python train.py --fusion_encoder_layers=7 --fusion_encoder_num_experts=8 --fusion_encoder_expert_mlp_ratio=0.25 --muon_scale="original" --momentum=0.9
Rows from block 2 of the fusion encoder of a small model that answers yes/no questions on an image's attributes, named by matrix and row number. Rows with one number within an expert belong to one neuron, the router's apart. Each number is 50 + 12 x the weight over its row's rms, rounded and kept within 0 to 99. All counts start at 0. After the name is the row's rms in percent of the matrix's.
After each expert's rows are labels from the 100 texts, of 14976, where the router gives the expert most weight on average: "tokens" is the input token at the peak. Only what is clearly more common there than usual is listed. The data: rendered roads seen from a driver's seat, with toy cars, trees and houses.
# router: slot weights (fusion_encoder.blocks.2.mlp.router.weight, 8x384, trained with AdamW), inputs 0-95
# up: expert up (fusion_encoder.blocks.2.mlp.up, 8x96x384), inputs 0-95
# down: expert down (fusion_encoder.blocks.2.mlp.down, 8x384x96, transposed), outputs 0-95

# expert 6
router.6 048:67 80 54 73 30 29 59 47 53 41 45 59 52 64 26 50 54 48 55 51 50 52 45 53 64 41 37 43 40 68 56 46 51 73 58 77 56 50 58 53 44 53 49 43 48 37 34 44 38 35 36 52 55 73 30 53 36 46 44 54 36 57 69 56 51 51 48 65 47 37 20 57 51 65 35 54 42 43 34 53 65 43 67 61 80 61 58 56 49 64 45 45 30 54 58 39
up.0 186:58 46 44 51 66 48 50 40 49 56 35 32 42 48 51 52 37 68 57 46 44 57 44 64 30 41 58 78 48 54 65 34 39 46 44 44 57 54 43 45 56 37 47 40 64 48 35 54 54 46 59 60 42 53 63 57 55 59 57 69 46 51 51 45 58 31 74 34 18 30 48 67 54 33 61 50 37 43 36 36 53 46 30 48 53 46 64 71 77 44 60 77 48 52 36 41
down.0 163:45 55 68 53 30 60 68 56 50 52 59 52 42 53 59 54 39 46 66 61 44 53 59 38 55 54 59 58 33 22 49 41 46 54 49 57 39 55 56 41 60 42 56 47 21 39 53 32 39 35 45 55 59 53 54 54 52 46 39 63 45 70 46 58 52 32 45 49 42 59 40 39 50 58 36 47 63 29 42 46 61 77 52 57 49 63 45 41 30 85 71 55 56 36 53 48
up.1 043:45 44 54 38 49 54 51 28 51 62 38 52 58 43 41 40 51 68 78 53 51 40 43 50 64 51 34 69 71 36 55 40 52 34 46 39 62 60 50 42 40 48 45 41 40 53 49 52 58 57 45 52 27 49 17 36 49 55 32 53 66 59 50 47 55 33 51 52 42 61 42 57 56 55 65 70 36 44 44 49 66 26 61 44 50 55 47 56 56 64 58 66 61 37 50 51
down.1 053:52 57 66 41 38 52 74 46 54 55 60 42 34 60 45 51 71 69 75 32 63 33 50 51 54 49 43 32 40 62 43 19 58 49 55 59 35 89 62 57 64 59 62 41 57 45 58 23 52 23 43 42 38 38 41 48 33 48 39 50 39 46 58 57 36 37 60 43 54 65 66 36 38 42 33 67 55 44 72 61 42 33 41 48 63 43 54 49 45 45 46 33 54 36 43 25
up.2 096:33 57 55 51 54 40 35 34 48 51 71 52 49 34 41 46 54 54 49 71 44 53 62 36 63 37 42 66 53 20 63 36 47 61 64 33 51 40 24 26 51 56 58 39 91 44 26 36 31 56 41 19 66 60 58 44 58 64 51 47 35 35 38 58 53 60 39 48 53 52 51 56 58 60 54 59 59 53 41 59 73 37 53 44 38 29 38 61 41 58 51 41 44 51 61 46
down.2 087:74 38 49 47 30 49 53 76 41 60 26 39 64 22 50 65 36 42 63 59 62 65 61 67 59 57 29 39 52 63 53 71 49 26 67 61 42 40 40 66 41 41 70 42 53 67 49 28 63 49 40 38 60 36 55 46 55 31 41 73 66 40 66 41 53 44 42 30 43 77 40 52 56 57 57 65 40 41 59 52 49 59 57 52 46 48 52 69 47 36 50 36 25 47 69 45
tokens: "straight"

# expert 2
router.2 088:56 40 32 28 47 59 44 45 60 42 58 59 46 50 23 45 59 54 46 53 50 58 56 45 55 43 50 65 58 56 59 54 39 37 19 66 53 59 66 43 51 60 56 41 52 48 51 40 56 51 62 49 49 58 35 69 56 47 32 39 60 45 64 72 51 19 72 55 36 42 35 64 49 31 56 57 50 40 45 48 51 56 42 57 55 59 73 43 39 39 27 58 48 73 53 38
up.0 058:35 37 42 62 36 61 41 46 36 55 35 43 43 51 45 61 44 45 49 67 52 50 71 50 55 59 32 76 48 61 47 42 62 43 48 29 50 56 56 42 42 47 25 44 49 74 56 60 62 68 63 41 38 66 52 55 62 49 35 35 54 60 57 46 51 37 45 73 62 64 66 32 59 52 46 63 32 38 55 53 39 29 50 45 56 46 41 50 49 69 45 51 58 44 52 40
down.0 062:65 58 59 42 48 49 39 46 32 57 50 28 50 31 58 63 47 51 44 51 37 44 66 65 49 64 51 60 48 39 41 46 45 35 49 38 40 87 52 38 42 64 76 58 49 67 38 44 48 62 36 46 51 56 48 72 43 42 38 31 41 60 45 53 32 39 32 40 48 41 48 30 32 63 69 64 44 65 59 42 48 25 51 51 46 51 45 60 74 33 38 55 49 56 64 40
up.1 112:45 49 34 47 40 59 42 38 51 53 35 27 47 62 48 40 50 49 48 50 52 47 47 40 47 52 63 53 53 45 50 36 42 50 46 55 49 59 36 49 27 34 36 59 43 59 59 56 37 46 54 45 60 33 46 16 59 44 67 64 58 64 39 49 47 61 57 42 59 74 63 37 65 56 61 48 58 38 51 69 41 52 41 47 56 51 41 51 74 60 49 39 62 36 72 55
down.1 108:53 72 31 45 39 50 72 57 50 49 36 21 58 54 62 41 41 55 53 56 38 67 45 51 46 42 46 47 47 51 66 53 34 57 58 34 72 39 30 58 58 39 48 58 56 42 46 52 63 54 56 41 51 54 52 36 34 49 39 53 33 66 36 60 35 65 39 41 46 59 63 42 35 39 41 47 61 51 57 46 34 59 49 48 60 47 66 77 38 42 41 40 58 50 46 52
up.2 071:17 32 26 42 50 44 46 43 54 48 38 48 37 52 58 51 50 71 46 38 63 65 61 48 49 58 37 55 39 48 54 59 46 44 49 45 39 57 53 50 54 46 58 73 21 37 45 40 43 55 41 29 37 47 43 52 41 53 64 58 53 30 54 51 67 59 42 51 48 65 86 70 53 46 42 47 55 50 45 56 45 48 44 49 41 69 45 50 49 45 53 46 63 67 63 72
down.2 080:58 64 47 48 37 64 55 67 37 37 51 38 44 30 56 48 46 72 45 67 67 50 56 57 68 43 39 64 68 60 59 56 41 57 49 34 81 64 40 60 54 71 48 48 37 42 45 58 59 58 49 48 58 55 59 55 58 59 45 53 40 54 42 52 28 49 58 61 69 66 43 70 28 61 49 58 31 59 26 46 38 53 37 54 55 53 47 59 62 50 51 43 42 55 31 49
tokens: "bends left"

# expert 7
router.7 048:30 65 54 57 66 31 54 55 54 50 54 75 48 36 22 53 28 45 53 66 23 58 46 70 56 41 31 54 61 70 61 48 62 65 57 46 46 36 55 65 60 71 61 50 55 57 49 55 34 66 35 55 52 62 60 51 33 47 45 43 44 51 60 65 45 46 51 43 61 33 46 51 67 41 43 61 47 68 48 41 37 51 68 55 46 66 46 52 55 53 51 61 42 70 50 50
up.0 057:42 77 35 62 53 33 63 38 47 63 65 66 61 40 88 21 25 52 38 27 48 62 41 56 63 56 55 46 58 56 50 58 49 46 60 63 39 49 46 24 30 38 55 43 27 51 23 60 43 49 53 44 59 60 39 47 50 52 62 49 54 61 52 48 81 39 60 32 44 43 52 42 57 43 55 43 61 64 66 31 56 53 45 61 45 68 45 58 46 47 39 48 47 42 41 24
down.0 066:75 59 54 48 48 50 67 43 45 52 51 49 62 43 52 55 43 54 56 53 51 49 51 59 62 44 54 61 41 70 35 46 42 51 42 42 42 63 47 62 53 35 55 34 82 67 62 25 22 51 70 40 59 77 47 52 46 30 49 52 63 47 29 54 45 50 41 43 45 65 66 44 50 68 45 35 57 34 54 38 55 55 49 44 49 46 76 45 78 47 40 37 27 54 70 43
up.1 061:50 57 62 43 40 31 70 46 43 50 59 43 59 32 68 51 45 56 29 59 55 56 40 26 55 29 56 49 67 59 56 47 61 56 60 54 50 58 45 44 52 51 32 62 60 57 44 55 49 46 35 63 55 42 58 37 66 44 57 49 35 75 62 21 61 62 48 63 42 65 47 42 61 39 48 35 67 41 44 34 38 41 26 29 52 66 71 62 57 46 63 67 59 30 59 42
down.1 071:62 46 55 66 33 59 32 73 59 44 53 40 64 41 44 64 54 50 54 50 46 48 36 35 68 58 61 51 57 50 49 57 59 48 47 78 35 64 45 73 38 53 50 46 59 63 53 68 56 41 77 47 50 81 63 50 52 50 40 57 63 57 33 45 28 40 43 42 39 54 54 34 65 41 23 44 50 52 31 54 39 47 56 36 64 68 58 58 52 42 18 35 43 30 42 15
up.2 072:47 51 37 22 41 51 41 48 53 51 57 49 50 74 19 48 57 24 36 54 85 67 57 53 48 50 51 57 73 43 14 62 57 48 52 53 63 77 51 62 39 48 50 61 80 44 55 29 44 38 63 46 80 56 58 48 38 49 50 54 38 65 40 64 72 51 60 54 52 49 63 38 47 64 44 48 72 18 44 40 60 54 54 49 50 30 52 31 29 33 24 54 52 46 38 33
down.2 077:41 68 67 63 40 54 70 59 42 62 43 47 72 46 57 40 58 51 64 57 53 48 48 50 39 56 50 38 49 68 57 41 59 42 55 53 46 51 46 26 41 33 43 45 55 51 52 48 33 27 40 64 65 50 51 49 35 50 39 50 61 62 62 34 51 45 41 45 45 57 72 40 45 34 28 35 58 44 41 49 76 61 48 59 67 51 51 49 47 62 53 52 61 53 51 48
tokens: "sandy verge"; "dashed white line"; "double yellow line"; "dusk"

# expert 3
router.3 097:55 58 51 78 69 47 52 54 45 45 63 58 48 44 60 53 46 37 46 54 31 37 59 51 64 45 16 40 58 53 45 48 65 52 59 49 43 36 74 26 63 33 54 52 61 52 64 37 45 32 42 50 41 42 18 60 64 42 27 30 40 34 47 79 39 55 63 57 37 47 45 36 52 40 39 71 69 43 64 46 20 50 63 43 53 59 49 69 65 37 41 68 44 55 37 40
up.0 202:47 62 52 47 57 68 58 43 46 48 37 31 40 47 57 50 24 55 40 32 51 46 55 45 43 62 42 34 60 57 64 51 58 33 52 30 63 31 20 38 44 35 51 47 61 53 53 73 31 42 56 59 43 26 61 46 57 70 42 38 67 41 41 40 38 47 68 35 38 57 58 48 56 49 65 66 58 67 64 25 42 61 62 47 42 30 35 69 74 56 34 47 51 50 50 32
down.0 197:58 34 49 56 56 88 57 40 47 37 73 46 34 56 66 53 34 63 53 41 46 38 38 29 58 59 39 53 29 46 51 63 66 41 40 60 44 47 47 62 38 78 32 42 45 32 43 15 60 69 58 34 52 55 51 47 64 64 58 41 39 53 41 56 67 60 23 69 49 58 39 46 59 48 44 59 60 39 47 35 62 67 38 54 67 59 63 46 28 46 63 45 69 61 33 52
up.1 073:48 63 64 53 41 38 33 49 56 66 44 60 79 36 22 52 38 45 48 48 63 39 63 39 42 44 60 47 55 49 44 41 46 50 61 73 43 44 23 23 53 49 52 56 65 52 47 67 50 39 40 34 64 49 57 61 22 48 40 34 59 44 34 67 73 49 48 43 43 52 37 67 61 59 53 54 45 62 60 28 46 42 52 39 45 47 30 35 60 57 53 43 39 47 55 69
down.1 076:54 29 45 40 43 38 33 50 61 37 72 61 60 50 36 54 29 50 62 44 43 63 58 66 36 56 57 47 56 40 55 67 38 40 44 61 32 50 50 66 31 59 62 28 43 58 74 69 52 43 56 57 66 45 46 53 61 37 63 38 60 51 57 54 63 61 42 47 63 74 55 50 57 52 64 65 32 55 53 38 60 47 14 40 33 46 48 58 44 62 67 42 37 44 58 46
up.2 172:56 41 54 50 58 51 66 68 45 58 49 57 46 46 57 59 46 40 52 32 72 54 56 49 53 39 53 54 35 60 44 51 47 55 49 59 38 54 51 79 51 73 62 45 38 58 52 34 53 57 62 65 51 52 56 59 23 57 49 61 41 65 66 31 56 51 30 41 67 82 40 40 36 64 36 54 46 54 33 57 50 41 75 46 37 55 66 61 54 27 56 30 50 49 58 62
down.2 166:26 53 46 47 57 20 36 53 47 42 64 57 40 57 39 47 39 66 44 66 44 48 55 53 52 50 39 63 64 45 47 60 30 34 64 32 39 61 61 70 73 66 40 66 41 78 43 51 69 37 61 57 45 54 42 60 63 34 66 52 56 28 43 54 50 48 84 47 21 24 43 66 55 53 59 44 71 52 71 45 63 58 53 51 57 40 54 48 47 54 41 58 63 72 30 53
tokens: "dashed white line"

# expert 1
router.1 179:49 57 50 47 33 51 44 61 47 47 45 56 56 67 51 32 41 34 48 54 59 45 50 32 48 64 57 42 61 51 52 67 44 48 80 58 42 54 53 43 49 50 56 63 27 42 63 34 61 54 48 39 55 72 44 38 55 24 18 49 29 68 55 57 51 56 22 53 59 45 44 38 56 44 62 50 45 55 60 58 45 63 72 53 61 57 65 59 35 48 58 25 63 72 73 51
up.0 128:68 58 25 54 50 39 46 48 42 52 30 45 47 52 62 49 41 36 60 49 75 40 81 44 41 54 57 52 49 48 38 41 42 48 45 64 44 71 35 36 30 41 45 44 61 62 71 43 52 23 56 62 51 49 53 54 41 35 60 50 45 59 75 48 76 38 54 33 61 78 69 48 47 41 44 39 54 42 25 50 56 61 35 49 67 61 72 36 45 41 59 59 45 31 42 31
down.0 124:70 49 29 67 63 48 51 62 59 62 42 55 46 39 47 49 35 58 56 60 50 28 42 33 63 32 51 39 47 40 40 57 65 55 40 49 74 24 39 40 65 54 60 40 47 36 58 43 41 56 24 42 44 61 33 47 64 60 34 36 55 58 62 56 54 61 47 46 53 40 30 40 39 52 60 76 45 56 48 47 58 45 46 51 24 39 29 49 51 43 24 45 57 72 80 47
up.1 116:46 36 38 51 53 57 51 67 46 60 33 48 59 42 68 26 72 42 40 55 60 36 66 52 51 49 65 43 62 50 47 44 48 51 56 64 28 61 63 39 48 53 51 68 41 43 71 54 64 52 49 56 57 63 54 51 22 48 73 52 39 63 71 42 44 40 54 37 55 54 70 46 47 63 64 50 37 35 46 78 80 48 61 53 34 56 53 64 39 66 78 42 72 67 70 39
down.1 114:69 35 45 61 38 50 49 57 32 60 65 74 46 21 55 46 63 44 58 50 59 35 35 36 46 43 50 55 52 55 40 53 66 50 50 50 52 51 36 46 51 62 58 64 65 42 40 42 59 52 34 51 49 57 42 72 43 37 53 39 47 51 63 54 36 68 45 39 41 41 34 38 43 41 57 56 49 66 55 24 47 43 23 65 43 54 37 66 79 46 42 33 34 57 47 73
up.2 030:52 52 45 49 49 48 58 49 50 58 49 39 58 48 57 45 47 30 73 62 64 58 61 42 61 58 52 61 61 48 53 35 36 47 39 45 33 39 45 53 65 47 47 64 47 43 55 38 36 44 36 57 56 79 46 52 63 54 38 70 70 57 37 61 55 66 71 40 58 39 50 74 59 32 43 46 53 58 74 65 59 50 72 28 36 51 29 54 58 61 44 36 72 37 63 33
down.2 047:56 42 42 51 57 28 47 39 36 69 70 61 33 16 51 62 60 49 32 22 54 50 64 48 69 37 52 44 49 62 40 51 54 47 37 56 70 58 49 65 50 74 38 48 53 55 46 47 30 51 55 55 56 50 50 34 42 57 39 53 35 54 45 54 53 46 41 57 62 47 29 43 24 44 62 42 48 54 85 38 31 35 33 65 52 35 61 49 57 55 58 25 50 62 40 55
tokens: "sandy verge"; "crossing stripes"

# expert 0
router.0 150:47 43 54 54 62 59 70 45 52 54 39 40 51 43 44 57 45 69 53 38 50 68 61 56 46 41 52 66 49 50 51 36 41 45 34 49 68 54 28 64 42 51 45 35 65 47 52 68 51 70 55 52 40 29 72 41 33 78 69 57 72 36 41 33 49 50 68 31 63 55 56 58 35 61 40 52 45 56 27 48 69 38 32 40 31 39 50 30 57 63 45 47 46 37 40 54
up.0 122:50 48 46 59 79 55 38 52 78 49 73 42 49 56 54 51 59 68 51 51 45 48 62 64 49 62 77 53 46 70 45 67 34 49 66 38 45 61 22 68 69 44 52 55 52 62 54 31 47 38 31 55 40 75 75 38 42 40 33 64 44 45 41 51 63 53 38 60 52 51 38 62 37 61 39 49 41 31 67 36 62 57 44 70 53 39 74 53 37 49 51 48 46 44 63 60
down.0 113:64 54 41 62 44 40 62 52 62 50 47 66 48 50 65 46 45 48 63 55 39 69 37 68 70 40 59 62 54 49 46 56 52 44 39 45 54 54 49 29 49 61 76 35 70 56 51 33 67 63 53 65 60 71 43 51 51 50 50 42 54 71 64 63 61 55 58 36 39 58 49 44 43 43 48 35 50 41 49 25 66 54 71 56 52 48 55 43 40 40 53 43 40 46 51 57
up.1 035:61 35 50 54 68 52 45 58 63 51 44 55 52 54 47 71 48 43 36 42 56 53 45 29 51 46 55 50 61 56 48 61 59 52 70 32 38 53 50 25 69 48 50 34 74 51 81 34 49 49 46 42 58 37 35 63 60 33 23 41 68 48 51 45 56 31 70 33 54 38 31 52 61 68 61 47 78 67 46 47 45 52 66 43 64 65 58 60 62 52 50 56 47 56 43 70
down.1 047:62 40 46 51 61 54 09 52 80 61 40 55 31 49 48 45 52 32 38 27 52 74 35 30 49 54 60 46 40 53 65 57 49 68 29 59 47 53 33 75 26 42 35 74 54 54 66 69 54 48 49 57 38 39 53 50 34 42 48 58 33 50 60 33 37 40 49 28 38 64 58 56 56 49 45 43 62 62 58 68 48 58 65 42 49 60 70 58 64 48 51 50 65 51 47 73
up.2 142:58 60 28 58 39 54 57 41 56 26 41 47 37 47 44 40 35 37 37 70 19 52 54 29 52 60 40 37 55 72 70 58 38 39 59 40 36 52 51 51 59 50 54 47 85 50 62 49 46 58 59 34 61 49 56 27 63 32 58 66 52 49 45 51 55 49 46 38 58 52 47 22 53 50 56 36 57 53 24 40 41 34 45 35 45 49 63 49 38 43 42 60 44 52 41 55
down.2 137:58 62 49 43 64 72 48 50 62 58 32 29 53 48 58 52 37 65 43 49 41 57 44 60 54 43 48 43 49 55 67 59 42 37 38 67 46 48 07 47 56 41 52 50 33 48 44 47 71 48 60 40 44 49 45 44 50 58 53 58 50 48 47 66 57 60 43 53 44 30 45 50 50 74 71 72 64 59 42 22 47 56 82 32 60 55 52 63 62 46 80 56 76 73 71 49
tokens: "dog"; "barrel"; "house"

# expert 5
router.5 042:45 44 18 65 44 47 41 56 38 55 73 38 44 39 47 57 55 33 40 75 49 45 44 50 46 57 51 55 59 40 63 53 46 54 60 66 50 59 74 49 70 64 58 57 60 45 38 49 45 41 41 64 66 37 13 54 53 27 54 38 44 55 37 70 49 46 52 54 59 44 28 35 55 38 47 64 31 50 53 39 55 52 55 65 33 74 60 41 51 40 47 58 41 45 57 47
up.0 043:58 62 52 66 36 42 34 44 59 54 57 59 62 61 49 61 31 40 43 62 38 33 55 40 61 44 61 57 72 29 42 54 28 53 38 67 57 49 38 56 43 51 53 47 46 45 53 42 61 28 58 54 40 37 75 43 42 46 44 41 43 39 40 55 55 52 51 32 59 59 32 43 40 59 41 55 58 57 59 66 50 32 55 72 76 42 44 51 57 31 42 45 43 43 38 47
down.0 047:31 41 61 40 47 37 63 63 57 65 44 62 38 37 35 13 71 73 60 83 48 50 56 50 51 48 45 53 61 54 60 55 26 63 44 71 48 55 76 55 52 50 74 50 36 55 56 63 52 58 25 42 49 37 44 55 74 37 42 58 52 53 44 16 57 57 58 32 52 63 63 42 39 50 57 61 48 42 61 50 46 52 40 73 37 76 75 48 56 20 55 52 44 62 34 80
up.1 176:38 60 52 53 63 55 77 44 49 52 60 50 74 44 47 61 45 42 42 53 31 45 52 55 49 46 47 45 68 72 51 45 34 50 45 56 44 46 33 45 40 46 54 58 54 43 66 46 53 37 42 71 54 52 47 28 51 45 53 31 31 55 43 69 56 49 53 41 76 59 31 40 35 52 61 30 42 80 52 30 70 33 51 38 56 46 43 43 47 62 39 53 55 47 71 45
down.1 156:52 60 52 29 59 56 32 35 67 43 36 26 36 50 62 56 46 68 45 46 34 56 35 69 62 56 41 76 46 32 56 62 32 51 55 65 75 49 29 75 45 41 42 51 52 64 51 54 68 37 64 57 46 59 64 30 55 57 43 70 43 44 48 56 64 63 59 47 41 58 62 35 54 48 32 34 48 56 43 46 49 58 46 52 60 50 45 49 53 44 40 30 63 58 51 37
up.2 208:35 49 26 51 54 57 44 38 41 38 63 57 54 61 58 52 55 60 47 69 54 37 37 24 59 45 50 47 60 49 23 50 55 72 82 66 64 55 49 65 71 71 47 60 59 58 35 43 58 43 38 53 67 54 50 33 77 49 69 50 32 38 64 50 44 50 53 36 57 52 41 52 59 68 55 52 53 42 73 50 53 23 31 76 43 61 39 34 62 37 62 42 81 40 52 71
down.2 197:63 60 26 50 38 55 39 79 75 35 39 09 55 65 48 46 46 24 48 52 45 47 65 43 25 49 44 44 38 70 79 66 45 57 50 30 59 31 52 44 49 36 33 69 36 47 62 52 61 40 63 34 35 62 49 54 62 55 46 57 55 81 63 43 58 42 63 59 56 44 55 43 55 55 41 42 38 40 40 57 32 54 30 61 49 45 46 58 47 32 61 71 64 58 42 56
tokens: "double yellow line"; "dusk"; "dashed white line"; "sandy verge"

# expert 4
router.4 043:55 41 35 64 68 39 47 47 36 53 64 70 32 33 44 27 52 61 50 68 74 55 62 34 58 55 30 70 41 48 55 53 55 64 83 38 27 45 72 54 60 47 39 62 47 68 29 41 42 27 32 73 48 40 24 49 53 35 57 37 47 26 62 59 40 50 43 69 41 54 60 23 48 52 52 47 47 51 63 54 39 47 70 56 40 53 53 59 48 48 40 66 41 54 39 40
up.0 298:39 42 65 60 55 72 57 44 36 69 36 14 48 33 53 57 46 77 51 35 40 56 55 49 45 50 46 58 48 67 61 32 55 51 54 52 55 52 34 60 50 41 33 54 67 49 67 66 46 60 63 40 39 39 76 24 41 67 64 55 48 47 44 43 45 67 42 45 55 51 65 47 33 42 41 34 66 53 35 51 49 55 36 52 41 54 46 53 87 49 66 28 63 43 32 50
down.0 241:53 57 31 45 63 76 43 39 62 22 57 43 45 65 62 62 37 48 46 48 52 58 54 42 51 61 49 54 55 41 65 51 46 54 52 42 50 56 52 46 58 51 56 50 14 55 49 47 65 50 54 42 47 41 54 27 36 64 48 45 48 64 41 60 54 42 51 67 44 48 32 50 63 34 41 71 53 45 58 34 53 56 35 38 62 60 58 49 29 58 69 68 66 66 22 61
up.1 250:58 39 57 50 47 55 40 60 37 33 61 42 44 56 55 60 45 56 32 64 69 55 40 39 66 55 53 37 41 56 45 51 54 43 66 40 66 54 43 55 46 67 44 40 47 44 44 54 51 41 62 30 40 53 39 70 53 71 57 54 77 42 50 29 73 53 34 68 57 59 41 80 61 49 63 52 57 56 39 48 44 57 45 27 52 53 48 48 48 33 64 48 56 35 27 49
down.1 232:61 47 47 58 45 70 30 56 53 45 39 55 57 32 47 55 46 52 24 56 47 70 41 32 49 43 45 49 40 42 61 59 33 34 53 48 64 32 33 59 44 62 24 58 41 36 51 45 57 66 73 35 56 47 58 36 50 61 44 46 39 55 27 37 61 63 60 64 46 59 43 24 50 50 35 68 64 54 52 55 43 70 71 61 65 37 44 41 45 50 54 48 52 55 47 56
up.2 031:28 69 50 48 38 40 59 57 48 57 43 50 52 50 43 30 53 46 69 84 60 43 44 61 57 66 60 34 56 59 82 74 62 60 75 62 41 52 50 55 52 57 52 48 48 37 57 35 40 52 85 58 45 30 33 54 60 48 64 54 61 63 52 41 62 56 61 62 49 43 44 49 33 38 51 71 35 54 51 57 49 41 44 53 63 51 45 28 46 52 50 57 45 38 58 55
down.2 046:76 44 64 58 40 41 49 65 40 59 62 68 45 24 43 50 61 61 60 77 47 50 57 65 51 41 37 37 52 35 42 49 62 58 41 49 48 48 48 63 53 53 43 45 57 61 60 54 47 57 57 41 57 63 74 56 66 33 42 56 54 43 61 43 44 50 35 44 49 65 55 81 39 46 69 55 53 31 54 62 65 40 48 52 53 46 35 61 49 42 55 43 38 68 33 72
tokens: "dashed white line"; "double yellow line"; "sandy verge"; "snowy verge"